Weights of a small contrastive image-text model.
Training: normuon at rate 0.031, 10800 steps, batches of 256.
Data: trained on drawn human figures in many poses, 48750 training examples, 56.7 epochs.
Rows from block 7 of the image encoder of a small contrastive image-text model, named by matrix and row number. Rows with one number belong to one channel. Each number is 200 + 40 x the weight over its row's rms, rounded and kept within 0 to 999. All counts start at 0.
After each channel's rows are labels from the 100 images, of 14848, where the channel reaches its highest value: "strongest on" is what is common among them. Only what is clearly more common there than usual is listed. The data: drawn human figures in many poses.
# convs1: grouped (16 groups) 3x3 conv (encoder.blocks.7.convs.1.weight, 144x9x3x3), inputs within the group 0-8, a 3x3 kernel for each
# convs2: expand pointwise conv (encoder.blocks.7.convs.2.weight, 288x144x1x1, transposed), outputs 0-57

convs1.45,182,224,220,200,204,192,122,181,203,204,177,189,181,166,172,238,237,211,222,202,194,163,186,199,224,222,200,234,221,187,206,184,193,180,150,167,199,237,212,205,161,176,134,136,162,156,164,144,312,281,241,300,220,198,175,203,176,148,157,187,249,218,212,115,175,169,295,275,255,308,265,236,160,189,185,213,206,176,189,214,196
convs2.45,206,186,169,227,263,174,249,216,240,157,162,242,165,234,242,196,185,146,177,224,197,149,176,142,189,177,221,172,210,205,106,253,215,204,188,255,217,245,199,164,194,244,223,178,207,253,188,217,185,160,246,203,188,258,209,264,230,204
strongest on: white top; white trousers

convs1.99,154,146,136,171,222,147,219,191,223,194,193,179,205,203,190,230,205,169,192,150,112,180,197,158,193,154,152,224,188,203,196,167,182,238,167,226,165,188,201,184,201,162,182,188,224,196,184,126,210,197,188,145,212,228,269,177,110,247,196,170,365,250,222,244,229,146,284,128,187,233,162,147,207,240,201,213,236,189,247,173,182
convs2.99,175,257,175,230,190,226,168,184,195,187,306,143,228,221,169,175,208,190,263,213,159,149,219,172,210,258,198,211,214,195,106,204,175,189,247,197,184,171,179,114,186,216,228,220,205,200,166,228,190,203,227,186,267,175,161,211,154,270
strongest on: walking; sitting; black top

convs1.2,226,196,228,213,191,228,220,243,244,186,224,191,152,192,261,212,230,168,122,119,186,290,186,208,205,176,224,195,201,220,191,202,192,278,247,164,310,291,200,229,206,216,137,178,217,169,203,158,169,222,238,231,215,226,133,155,176,265,155,231,195,258,186,221,161,184,223,261,164,153,161,269,153,122,161,196,206,217,232,245,196
convs2.2,128,185,148,157,177,143,192,220,201,213,171,110,169,162,196,265,203,144,191,225,219,265,124,132,174,143,198,196,175,207,190,202,211,185,168,177,123,145,204,168,218,223,183,238,160,209,202,198,167,232,226,171,232,185,159,161,231,167
strongest on: red trousers

convs1.134,190,179,193,141,205,266,217,211,192,236,201,188,223,166,176,121,159,183,157,252,283,274,208,137,184,215,215,165,208,207,206,245,177,200,199,184,223,216,189,257,216,163,209,139,161,103,254,263,201,175,185,182,208,174,176,228,192,197,195,167,181,223,280,132,255,342,190,221,202,225,138,140,226,209,191,155,219,243,158,176,194
convs2.134,180,258,323,177,137,149,158,133,193,230,146,219,154,225,160,186,161,180,267,151,202,185,241,244,225,168,243,251,186,172,188,199,207,164,194,222,220,203,240,147,244,229,181,210,226,216,136,206,171,195,189,168,197,188,197,196,153,169
strongest on: lunging; sitting; red trousers

convs1.32,166,223,203,195,195,175,175,161,330,214,157,185,169,221,159,194,165,221,189,252,224,207,190,204,286,171,227,220,238,260,237,151,131,159,189,164,139,175,171,184,251,198,164,205,176,173,159,250,161,209,170,197,202,261,168,192,335,176,158,184,198,198,135,218,191,184,229,233,205,258,209,192,153,235,193,124,224,273,161,167,180
convs2.32,268,274,107,223,278,210,186,180,136,168,160,93,266,156,194,159,239,254,171,216,203,216,251,279,183,208,242,207,221,181,150,199,229,175,221,213,192,166,188,168,211,165,182,149,240,203,214,232,144,176,157,156,174,157,219,239,230,223
strongest on: pink trousers; lunging; running

convs1.71,212,242,180,333,218,221,157,199,185,134,223,297,282,211,209,218,135,110,168,152,251,98,307,183,209,250,212,213,212,186,166,188,194,265,239,233,183,209,239,180,175,130,181,232,197,234,219,278,202,233,217,173,184,189,180,206,221,214,215,187,210,199,229,182,233,182,211,243,185,207,159,175,202,209,182,198,206,232,249,173,229
convs2.71,142,191,178,175,145,208,170,183,141,173,179,124,174,218,226,196,210,183,152,217,240,232,179,208,169,127,252,174,150,151,182,159,211,217,172,176,236,187,189,207,265,165,208,145,214,149,248,198,119,208,178,235,244,164,116,259,159,131
strongest on: bowing

convs1.3,198,220,207,240,231,188,118,160,144,212,208,216,241,192,208,189,156,129,192,210,208,249,243,177,163,167,148,182,233,211,220,176,211,134,218,145,173,210,232,263,230,198,195,119,166,234,213,176,177,193,235,196,168,143,189,217,249,266,171,195,168,133,110,141,169,152,263,187,159,147,275,280,144,208,226,264,190,197,151,182,151
convs2.3,200,248,202,171,206,272,157,266,159,147,170,217,178,210,226,246,211,257,266,190,204,218,200,139,228,139,191,141,205,250,172,225,170,219,180,213,182,260,207,250,185,122,227,210,197,189,235,230,187,240,202,163,296,197,196,199,207,149
strongest on: grey top; running

convs1.93,192,160,167,141,113,161,206,176,179,266,219,163,196,221,178,160,201,133,209,201,205,235,173,228,183,169,129,170,226,130,269,231,158,155,216,137,115,261,152,182,217,214,239,228,133,159,225,177,220,217,223,168,213,162,222,201,214,171,205,168,182,216,202,225,255,219,199,211,180,173,121,137,123,213,276,125,174,246,193,235,254
convs2.93,156,139,229,211,197,138,181,187,158,191,189,186,158,245,173,155,224,194,203,224,174,165,183,176,211,208,141,194,205,214,201,222,206,95,246,256,268,138,263,197,229,214,199,263,167,213,195,220,147,149,192,202,210,165,152,201,158,171
strongest on: bowing

convs1.46,255,191,203,208,207,168,215,198,203,244,224,174,187,157,266,148,136,154,200,203,159,214,154,254,178,178,192,100,157,180,170,248,267,180,349,252,158,189,144,144,237,254,205,237,205,169,199,188,208,211,141,155,181,265,192,128,244,171,187,150,234,220,276,192,220,200,223,204,143,215,203,242,165,218,192,229,185,206,181,226,192
convs2.46,162,243,243,178,206,149,244,129,220,202,226,227,176,160,175,203,149,234,225,245,262,236,195,180,230,220,242,254,185,132,213,220,134,185,269,178,151,203,223,204,206,265,163,199,173,185,209,160,192,218,198,219,93,210,186,185,134,147
strongest on: waving

convs1.47,293,232,190,208,280,206,262,264,174,203,231,261,180,220,249,170,138,217,173,211,215,139,215,180,174,176,245,153,159,210,194,166,282,249,197,129,240,147,254,203,203,230,169,187,174,180,125,268,230,176,203,181,155,199,307,161,160,162,179,110,175,151,203,185,173,209,178,204,202,173,188,166,199,237,166,199,148,176,158,210,202
convs2.47,189,241,216,196,141,114,178,192,221,199,89,163,155,146,237,240,161,249,191,197,290,185,196,194,220,169,185,197,221,240,214,204,222,173,248,220,166,192,176,171,202,187,168,185,195,216,162,241,180,220,249,192,183,173,198,192,251,211
strongest on: star jump; blue trousers; orange trousers

convs1.119,212,139,176,267,182,198,302,251,247,193,193,232,237,129,192,241,197,227,147,222,156,168,224,235,185,156,251,160,194,215,196,185,179,190,255,262,172,179,156,253,197,262,210,184,185,166,155,176,247,195,212,185,184,212,212,221,236,164,180,231,159,183,180,260,248,223,246,250,133,245,178,133,144,177,178,165,201,143,131,156,96
convs2.119,173,235,231,74,209,189,156,210,184,146,163,198,178,195,176,139,186,161,153,222,208,141,190,102,201,196,170,243,218,235,183,213,176,189,153,157,128,178,142,166,151,179,250,219,239,163,181,206,169,147,147,110,152,208,229,195,206,143
strongest on: sitting; red top; kicking

convs1.58,180,234,199,200,186,150,278,166,196,155,240,147,362,109,122,155,160,114,194,225,221,227,180,220,177,213,246,147,233,197,202,121,183,155,184,158,209,176,176,204,255,197,225,175,185,180,203,227,153,259,238,180,213,194,195,177,203,246,204,152,268,179,218,202,138,203,144,237,217,197,175,210,216,209,240,207,206,233,172,229,229
convs2.58,122,249,224,209,174,332,175,71,218,170,207,237,185,264,204,191,125,208,241,222,240,211,191,226,191,158,186,195,246,252,167,190,193,231,163,157,178,180,138,275,306,225,139,272,144,164,176,216,187,191,241,259,210,205,165,171,188,176
strongest on: grey top

convs1.34,171,183,251,222,114,235,164,365,91,214,195,219,218,180,230,138,323,156,210,193,187,209,218,186,222,197,190,180,148,189,172,220,201,162,239,214,208,237,179,165,204,162,213,146,220,220,228,184,230,157,230,175,182,165,142,191,153,194,183,108,174,179,201,175,183,191,162,167,211,196,164,206,172,262,167,190,159,180,190,176,205
convs2.34,184,149,190,181,149,178,177,251,241,130,219,272,252,192,238,192,182,238,175,247,233,229,70,218,300,170,229,140,210,226,245,194,265,214,244,275,224,236,246,193,147,153,274,203,220,178,233,279,178,258,237,156,111,168,121,188,132,221
strongest on: red trousers; walking

convs1.1,152,164,214,220,236,207,186,135,272,167,224,206,208,182,213,176,232,224,198,193,203,137,158,218,225,199,176,171,205,192,163,252,232,199,126,193,222,215,176,192,232,226,196,196,162,142,207,198,215,137,124,216,295,241,107,139,182,248,227,156,187,202,215,179,129,213,223,266,193,175,145,181,243,240,160,61,208,223,250,193,157
convs2.1,208,199,203,195,228,188,224,193,141,143,195,201,190,230,183,176,208,293,187,206,165,237,212,176,124,201,166,163,153,200,130,161,215,193,215,148,208,202,176,206,201,267,206,244,209,198,215,166,217,168,230,304,228,134,155,210,216,195
strongest on: waving

convs1.126,216,199,181,221,186,197,230,225,168,165,193,171,212,196,167,233,204,203,298,210,145,234,200,216,215,174,170,158,225,282,171,280,153,213,206,119,151,197,238,158,172,241,142,217,166,208,161,266,162,257,171,179,213,175,255,191,172,197,232,177,190,214,172,321,179,201,189,114,189,177,158,235,153,193,263,122,281,228,232,200,232
convs2.126,278,207,167,248,239,177,194,213,177,209,181,239,192,203,163,199,279,253,194,184,243,187,227,239,201,132,235,112,207,240,145,130,198,253,284,148,202,148,156,144,170,191,190,149,196,225,173,183,181,142,154,239,247,225,230,233,186,212
strongest on: squatting; hands on hips

convs1.80,202,194,197,209,149,257,213,218,195,230,232,176,123,206,197,162,261,218,195,194,179,159,184,233,212,266,237,148,133,129,207,169,196,286,276,318,286,235,248,225,242,196,141,207,190,165,200,164,192,243,188,190,208,271,177,172,197,177,224,168,280,211,148,200,193,225,225,191,214,247,213,181,222,181,146,246,133,162,243,219,159
convs2.80,147,211,212,244,147,205,230,186,179,154,159,206,160,168,235,215,199,204,176,175,208,190,213,216,195,245,160,142,151,148,206,255,226,169,241,238,227,209,250,177,262,164,167,215,197,172,192,202,197,115,264,222,204,184,202,197,160,239
strongest on: handstand

convs1.67,187,191,181,228,234,185,174,161,125,218,177,198,185,226,201,124,165,147,161,181,187,174,202,214,171,214,275,196,190,156,205,244,235,114,176,166,185,198,145,319,228,248,92,163,123,238,197,200,178,211,185,160,153,170,202,191,212,129,166,184,295,255,277,169,149,172,182,201,212,216,175,206,242,184,224,212,164,231,205,162,207
convs2.67,185,231,152,131,207,160,177,180,228,184,205,232,216,205,170,175,162,304,224,235,178,169,233,224,257,201,222,228,206,177,228,281,113,220,191,115,239,181,279,249,186,261,287,229,218,166,239,204,186,120,210,186,190,125,225,203,220,130
strongest on: running

convs1.114,249,212,202,209,168,173,182,187,190,214,248,292,199,154,196,156,168,229,253,294,301,225,161,164,143,137,139,194,192,195,199,196,201,182,205,177,146,169,177,216,144,174,228,180,253,197,187,183,192,171,187,193,197,213,276,219,220,243,165,112,258,198,135,97,119,176,163,198,230,191,174,191,183,152,189,180,218,179,252,255,175
convs2.114,199,164,195,185,133,199,212,182,214,141,184,208,151,179,173,208,179,219,237,171,128,128,175,157,203,239,203,208,198,247,210,249,182,225,232,193,149,190,198,182,227,292,134,202,203,217,135,177,131,166,247,185,144,199,144,178,235,219
strongest on: handstand

convs1.92,217,194,236,200,213,198,175,221,213,178,197,191,198,165,213,223,174,257,182,216,192,236,314,151,204,249,245,184,172,230,155,206,279,159,140,217,172,211,285,122,254,218,194,239,217,218,160,188,157,206,237,186,211,206,286,211,200,196,123,225,189,184,230,193,217,260,174,308,256,202,159,186,247,220,178,127,255,226,225,276,149
convs2.92,198,230,160,179,167,184,132,168,174,217,204,99,199,118,182,252,159,167,181,128,198,139,159,205,161,230,238,169,110,209,108,129,96,211,164,138,226,126,130,160,258,188,233,185,220,200,207,168,177,151,176,122,142,223,249,73,163,163
strongest on: red trousers

convs1.51,221,225,204,168,237,185,217,195,197,174,224,199,233,198,203,214,152,232,154,277,152,219,190,225,224,157,221,246,152,181,150,208,223,164,185,171,270,111,242,215,148,202,155,208,171,237,116,194,120,183,192,190,217,167,204,157,224,200,177,196,131,303,129,229,78,213,114,216,231,138,196,165,167,249,177,172,207,207,195,203,212
convs2.51,165,234,217,214,241,229,172,217,126,216,227,206,144,225,189,228,215,189,247,173,180,195,280,200,285,238,181,213,157,228,257,162,196,245,177,196,203,257,150,156,188,126,256,267,178,152,176,96,275,147,259,229,199,186,178,318,202,157
strongest on: star jump

convs1.96,208,212,169,214,208,206,189,202,191,199,166,199,187,240,198,209,207,179,214,219,197,185,195,157,193,236,202,196,221,206,195,174,161,171,127,213,172,190,213,247,173,175,256,222,200,223,208,184,163,176,236,199,211,222,188,132,153,93,270,335,142,351,289,181,181,201,150,180,213,203,235,297,219,204,198,275,183,187,160,179,207
convs2.96,232,175,192,214,166,215,155,166,239,234,199,143,181,202,255,165,183,191,167,229,154,175,211,171,198,185,160,189,217,169,221,238,176,234,160,162,232,177,198,194,162,220,230,187,190,247,146,245,224,173,243,225,197,223,206,225,230,203
strongest on: green top; green trousers

convs1.63,165,167,128,214,250,208,198,202,132,180,211,209,189,154,219,168,145,223,90,191,232,172,197,218,167,301,282,218,177,220,163,270,249,178,191,217,228,187,237,217,186,183,310,205,250,163,166,224,221,164,237,188,156,257,216,165,235,201,97,224,267,192,270,198,196,173,185,171,218,191,176,166,253,248,195,205,207,168,181,224,182
convs2.63,197,236,208,128,145,229,166,146,185,169,191,111,195,195,186,189,165,144,121,112,190,204,164,188,152,224,239,197,208,163,187,274,207,196,241,181,236,120,272,192,215,144,188,173,139,215,286,169,184,180,138,206,221,167,273,205,195,91
strongest on: sitting; walking

convs1.6,213,193,149,218,170,165,304,188,156,175,188,158,227,221,172,183,215,170,294,163,197,162,192,194,212,152,177,211,198,218,197,219,171,151,233,195,266,141,174,245,204,190,234,148,203,196,189,217,197,184,188,265,148,167,311,135,209,207,172,183,262,104,193,121,306,188,233,191,175,165,229,218,238,142,226,188,220,184,181,156,173
convs2.6,119,228,225,255,151,179,210,174,275,137,155,197,211,232,165,189,146,194,288,131,157,237,218,274,157,134,147,258,192,154,137,219,190,181,191,173,173,161,214,190,219,191,178,217,161,189,221,237,130,144,143,204,159,243,150,225,185,177
strongest on: grey trousers; grey top

convs1.56,183,96,255,113,158,204,322,350,112,200,173,168,242,262,133,96,191,247,181,201,175,195,191,190,201,217,209,206,173,220,167,165,223,178,205,165,173,195,170,243,213,232,190,177,197,168,218,206,210,218,216,224,193,167,202,143,168,257,224,188,152,211,222,215,189,221,212,169,239,173,185,189,191,217,185,216,210,221,209,163,170
convs2.56,186,136,230,278,170,151,269,248,145,242,135,187,185,242,146,157,208,143,130,238,161,193,150,205,238,155,145,127,269,263,156,156,177,172,185,201,181,264,197,229,184,182,199,187,268,209,241,211,186,246,146,209,107,178,194,160,193,200
strongest on: lunging; splits

convs1.12,217,252,189,192,156,226,236,169,195,206,202,230,188,199,159,225,220,244,202,253,206,350,316,268,128,196,122,215,224,214,250,173,224,123,160,183,232,188,218,195,185,172,197,185,195,217,254,186,205,190,235,220,171,179,197,230,250,174,138,184,241,160,274,242,300,215,243,183,247,163,167,180,191,199,174,217,188,213,162,202,218
convs2.12,189,213,167,204,208,175,206,120,205,180,161,180,213,139,123,148,178,213,203,193,200,208,168,197,211,161,142,207,177,202,196,191,213,214,274,239,196,179,157,194,273,196,259,214,223,224,189,212,164,156,141,154,235,198,216,192,259,154
strongest on: green top; green trousers; kicking

convs1.8,161,263,145,203,190,283,180,191,231,227,173,139,243,175,212,271,162,219,232,298,241,153,220,200,207,154,166,226,160,175,182,267,231,203,203,208,147,235,195,195,139,193,235,172,277,178,210,221,188,201,168,189,183,180,275,233,219,130,179,201,198,133,249,171,202,264,189,214,142,196,243,183,214,262,193,195,234,269,272,122,173
convs2.8,208,214,230,259,100,176,178,129,186,155,124,260,128,155,151,164,242,213,196,186,234,175,203,222,220,221,191,175,161,240,244,138,208,157,247,173,214,153,148,174,247,146,198,162,261,159,259,220,206,196,200,155,174,222,206,170,186,206
strongest on: blue top

convs1.87,139,203,111,221,275,297,158,80,155,215,136,170,196,199,221,158,192,195,182,207,224,228,197,205,198,159,183,215,159,175,220,242,212,185,187,177,146,177,184,205,211,231,225,180,202,152,170,192,269,228,195,208,161,207,264,236,242,190,187,210,222,218,181,214,147,204,149,185,197,197,208,183,156,230,153,211,232,288,202,82,109
convs2.87,218,162,226,191,210,269,187,262,117,307,182,150,164,149,141,233,211,160,183,216,165,155,173,281,200,165,172,227,206,242,194,216,216,144,139,289,209,160,157,124,219,253,167,167,174,217,199,147,199,110,274,220,178,220,188,152,190,244
strongest on: red trousers; purple trousers; lying

convs1.24,290,227,132,232,192,212,209,144,192,295,150,168,237,191,233,178,234,197,188,217,188,190,183,142,285,134,151,175,233,178,131,198,176,250,180,203,312,240,141,191,180,219,259,188,180,230,222,218,125,226,165,173,190,173,191,232,192,163,165,213,176,210,251,219,185,194,209,218,181,149,240,185,168,226,306,161,228,138,205,186,232
convs2.24,208,160,144,221,202,225,177,161,182,217,248,191,133,206,187,227,312,195,269,217,163,187,215,170,165,145,215,235,290,219,257,181,190,192,191,247,151,183,208,174,171,197,243,183,163,215,183,182,216,230,214,202,123,148,146,183,140,128
strongest on: walking

convs1.40,205,193,243,164,196,194,166,234,261,148,172,254,205,196,251,132,214,232,177,151,231,234,147,163,277,231,133,210,193,191,264,202,210,176,134,221,196,134,302,162,166,226,267,173,130,201,154,129,248,239,159,246,172,198,180,227,314,168,181,229,179,151,155,220,153,197,177,216,221,191,217,199,185,187,185,211,213,188,142,164,205
convs2.40,207,248,211,192,213,118,244,199,227,218,225,259,204,245,210,205,224,159,163,280,168,282,231,156,238,211,244,275,224,126,248,211,190,218,222,164,254,192,170,171,227,135,185,117,184,231,206,260,253,237,183,239,152,220,180,162,223,105
strongest on: waving; blue top

convs1.57,143,191,301,196,157,252,232,173,166,121,193,179,334,102,146,177,234,136,215,201,214,191,182,184,173,219,217,123,246,174,206,149,195,187,173,147,189,182,187,173,268,138,174,205,269,225,210,238,216,211,227,170,208,230,187,151,223,219,193,153,219,282,183,181,251,190,144,242,213,189,186,221,186,193,229,187,248,190,162,220,224
convs2.57,160,268,292,252,169,183,195,160,244,193,206,210,263,280,310,127,201,195,178,241,227,210,243,273,168,270,251,251,186,144,239,225,243,222,183,254,193,251,238,294,248,232,165,158,221,157,171,247,150,178,170,206,248,202,230,252,178,232
strongest on: grey trousers; walking

convs1.48,151,198,163,231,205,229,231,201,174,204,193,217,195,191,188,240,201,201,247,195,217,167,213,217,182,193,216,153,180,206,188,201,200,150,221,151,190,186,287,189,181,206,218,156,212,191,191,247,197,197,144,162,168,262,189,244,230,244,72,337,206,238,143,184,135,273,216,234,107,133,181,245,285,182,180,191,199,153,216,222,245
convs2.48,278,179,275,152,245,149,199,207,180,178,233,201,186,163,113,208,147,115,244,176,167,127,158,125,204,250,223,170,153,198,199,99,246,186,263,184,165,201,198,187,175,172,133,271,169,207,147,217,212,149,185,222,134,207,148,294,196,239
strongest on: blue top; white trousers; hands on hips

convs1.136,214,219,196,184,180,177,178,160,239,214,212,207,214,202,175,160,174,157,212,186,192,176,198,226,257,191,252,263,295,108,128,166,139,183,210,181,154,136,133,188,183,253,200,317,269,182,168,167,194,246,216,199,186,227,151,201,307,165,149,236,176,209,244,221,187,192,177,176,188,141,189,293,219,230,172,214,225,196,157,191,210
convs2.136,183,219,160,221,160,168,163,153,162,202,145,195,180,192,146,176,215,170,201,281,268,211,180,189,245,169,176,223,254,157,327,243,178,220,216,166,218,168,188,217,236,208,182,131,118,227,262,181,160,203,241,170,260,220,244,194,179,234
strongest on: walking; squatting

convs1.53,169,169,202,236,226,215,157,218,202,121,270,288,172,163,205,237,248,139,213,249,179,217,266,157,198,192,234,191,177,175,161,218,194,197,192,164,158,235,250,180,167,157,188,176,183,201,195,183,209,187,214,156,157,240,239,186,339,234,109,143,241,146,219,163,186,154,194,213,199,174,159,180,273,176,175,216,129,176,265,226,232
convs2.53,162,245,274,141,139,207,158,226,118,191,221,298,177,157,217,163,193,139,181,192,249,189,141,135,153,211,246,215,232,214,173,197,226,242,239,166,243,148,144,177,254,218,169,226,170,140,193,206,159,180,218,236,239,275,299,162,261,158
strongest on: squatting; hands on hips

convs1.77,195,217,215,160,237,210,180,211,164,113,312,289,177,181,178,190,169,165,153,301,314,176,209,187,182,142,128,185,279,215,145,217,234,187,188,172,183,156,135,214,164,185,208,183,264,157,159,274,210,186,240,168,186,190,166,232,151,197,185,167,167,172,166,214,199,170,233,196,181,201,209,199,172,153,188,185,228,164,174,244,171
convs2.77,174,206,158,284,216,172,191,231,191,262,184,212,204,189,191,201,185,146,259,236,222,181,141,218,259,236,185,187,112,102,199,191,191,187,287,172,199,166,227,171,251,215,242,201,183,157,242,178,231,264,214,139,192,204,182,179,139,192
strongest on: walking

convs1.85,240,203,159,167,206,135,308,226,197,205,206,163,260,252,145,296,311,153,216,193,215,185,148,182,195,213,229,212,195,180,201,161,195,197,192,219,160,238,204,171,186,175,160,143,200,205,226,206,167,155,205,205,161,172,190,198,191,211,158,188,176,209,206,210,260,147,242,280,132,230,255,157,272,255,151,191,293,150,222,223,214
convs2.85,267,185,260,154,200,244,141,80,130,220,168,151,179,243,91,181,209,160,236,203,248,116,154,224,223,243,211,203,204,231,157,167,230,231,219,203,157,198,192,125,162,209,199,180,158,211,147,160,186,224,178,114,195,243,260,197,233,181
strongest on: white trousers; white top; standing

convs1.82,67,281,128,315,193,132,283,198,174,191,158,211,204,167,186,207,210,193,193,190,203,192,200,194,216,215,213,200,176,212,182,190,212,192,196,199,243,188,202,159,204,216,170,162,182,184,165,189,218,170,248,208,228,197,230,207,198,206,210,207,189,211,187,155,147,197,185,224,137,201,224,194,78,283,130,267,213,107,246,243,176
convs2.82,189,183,199,208,161,172,203,347,157,199,175,201,150,222,131,302,179,108,152,223,177,149,250,173,169,115,213,212,145,171,219,198,173,197,239,224,209,267,135,214,209,178,150,183,153,177,155,171,209,257,143,162,155,170,237,170,207,155
strongest on: red top; red trousers

convs1.72,249,203,224,165,177,192,217,231,139,201,144,136,143,230,217,226,261,181,156,146,167,124,236,219,262,263,195,192,164,180,167,171,129,304,222,278,243,200,233,225,211,199,167,192,164,183,204,152,196,146,226,170,245,207,178,259,169,226,149,121,159,192,190,237,208,173,236,251,183,176,134,213,175,184,169,118,178,239,221,154,198
convs2.72,335,161,301,223,241,222,161,174,162,205,127,115,138,186,195,254,170,149,202,235,164,194,176,141,116,244,234,243,244,190,276,251,251,187,241,165,186,201,193,238,231,206,224,199,140,183,222,227,226,217,218,184,247,157,188,225,215,184
strongest on: walking; star jump

convs1.0,194,186,181,276,118,197,228,243,187,212,166,208,211,245,126,232,200,221,271,296,209,132,180,147,166,165,183,211,187,206,211,206,190,137,184,197,188,222,144,243,194,231,205,166,180,202,166,213,217,226,127,242,221,128,255,259,209,188,166,205,166,131,146,129,210,202,210,203,267,196,199,177,217,288,196,205,222,194,120,112,176
convs2.0,142,223,241,168,249,199,228,254,165,266,160,140,176,212,262,240,149,162,197,244,184,237,175,306,208,174,180,188,174,171,196,221,132,219,263,229,231,198,189,198,275,157,220,169,193,140,173,183,187,130,140,224,207,145,211,232,167,184
strongest on: grey top; grey trousers

convs1.31,168,225,337,212,115,237,224,173,178,179,153,221,198,195,204,253,233,206,209,151,161,214,216,209,197,205,172,129,170,191,209,205,234,143,257,216,229,240,168,206,156,168,216,182,164,222,209,293,179,223,226,168,173,164,223,159,152,167,82,198,154,155,179,172,217,147,175,236,212,134,119,218,199,191,142,158,188,170,182,170,233
convs2.31,197,160,181,200,96,236,151,271,272,181,205,163,212,159,219,232,195,208,212,184,167,260,251,162,213,220,195,215,187,227,188,276,202,191,182,138,270,208,219,205,225,196,255,213,186,197,206,223,221,277,159,188,248,171,209,287,167,189
strongest on: red trousers

convs1.130,222,139,211,131,182,221,179,180,249,166,164,207,180,233,156,188,173,158,235,169,149,217,214,293,197,203,164,246,156,188,180,206,150,235,237,236,253,165,204,242,195,159,166,146,155,188,191,245,154,197,237,260,233,178,214,209,161,202,223,203,218,184,177,150,211,119,195,260,312,129,191,99,222,205,189,214,235,200,118,167,145
convs2.130,160,240,75,202,187,232,198,215,175,258,215,160,179,350,237,220,100,194,169,224,258,161,201,225,167,194,249,218,274,156,254,266,191,201,214,232,155,206,195,238,227,243,213,114,159,202,204,220,219,209,172,171,181,177,163,191,153,283
strongest on: sitting

convs1.29,221,177,178,223,205,186,115,164,340,201,154,232,229,192,177,216,164,221,241,217,196,216,236,185,297,191,184,175,178,223,171,200,186,154,232,205,220,230,199,176,173,178,208,175,271,151,155,220,207,276,126,157,205,261,147,173,270,157,130,169,248,232,121,191,191,220,207,203,191,271,160,204,160,234,191,147,222,152,173,175,193
convs2.29,188,228,178,158,179,108,152,230,172,192,216,212,259,194,183,224,216,173,201,217,153,253,136,195,218,208,263,191,177,243,225,194,177,227,190,194,249,165,214,194,231,223,241,149,205,149,133,123,151,180,179,184,131,129,177,219,209,208
strongest on: red trousers

convs1.113,154,201,207,222,246,199,162,162,160,270,189,154,189,207,174,204,220,145,135,137,143,205,249,231,235,235,180,200,225,214,186,190,216,169,181,190,219,196,212,130,136,125,251,229,289,178,197,205,207,199,219,226,209,141,146,190,195,164,189,239,120,192,220,266,254,139,205,161,172,144,166,123,142,240,259,143,216,180,225,151,131
convs2.113,225,192,186,193,164,213,205,201,263,188,195,187,202,190,223,169,191,165,199,183,257,205,240,150,211,166,166,194,204,130,230,179,251,294,175,248,167,238,124,172,177,188,197,165,230,167,166,251,271,253,161,247,228,189,313,186,165,232
strongest on: running; yellow top

convs1.7,189,152,199,247,176,213,224,180,172,250,245,181,191,205,190,230,170,198,135,201,155,141,207,245,173,172,246,162,241,214,154,172,224,214,179,175,266,246,200,140,224,227,144,115,295,185,169,168,220,217,188,186,216,167,131,208,150,231,150,279,153,142,231,220,153,208,209,212,161,176,190,228,184,210,165,109,260,248,209,102,243
convs2.7,194,167,133,119,192,149,187,188,242,200,122,193,237,150,183,140,157,199,180,199,255,219,165,161,247,194,175,217,219,188,208,138,195,243,183,188,150,288,200,190,198,184,208,162,239,197,139,103,209,214,218,133,216,262,222,242,256,231
strongest on: grey top; grey trousers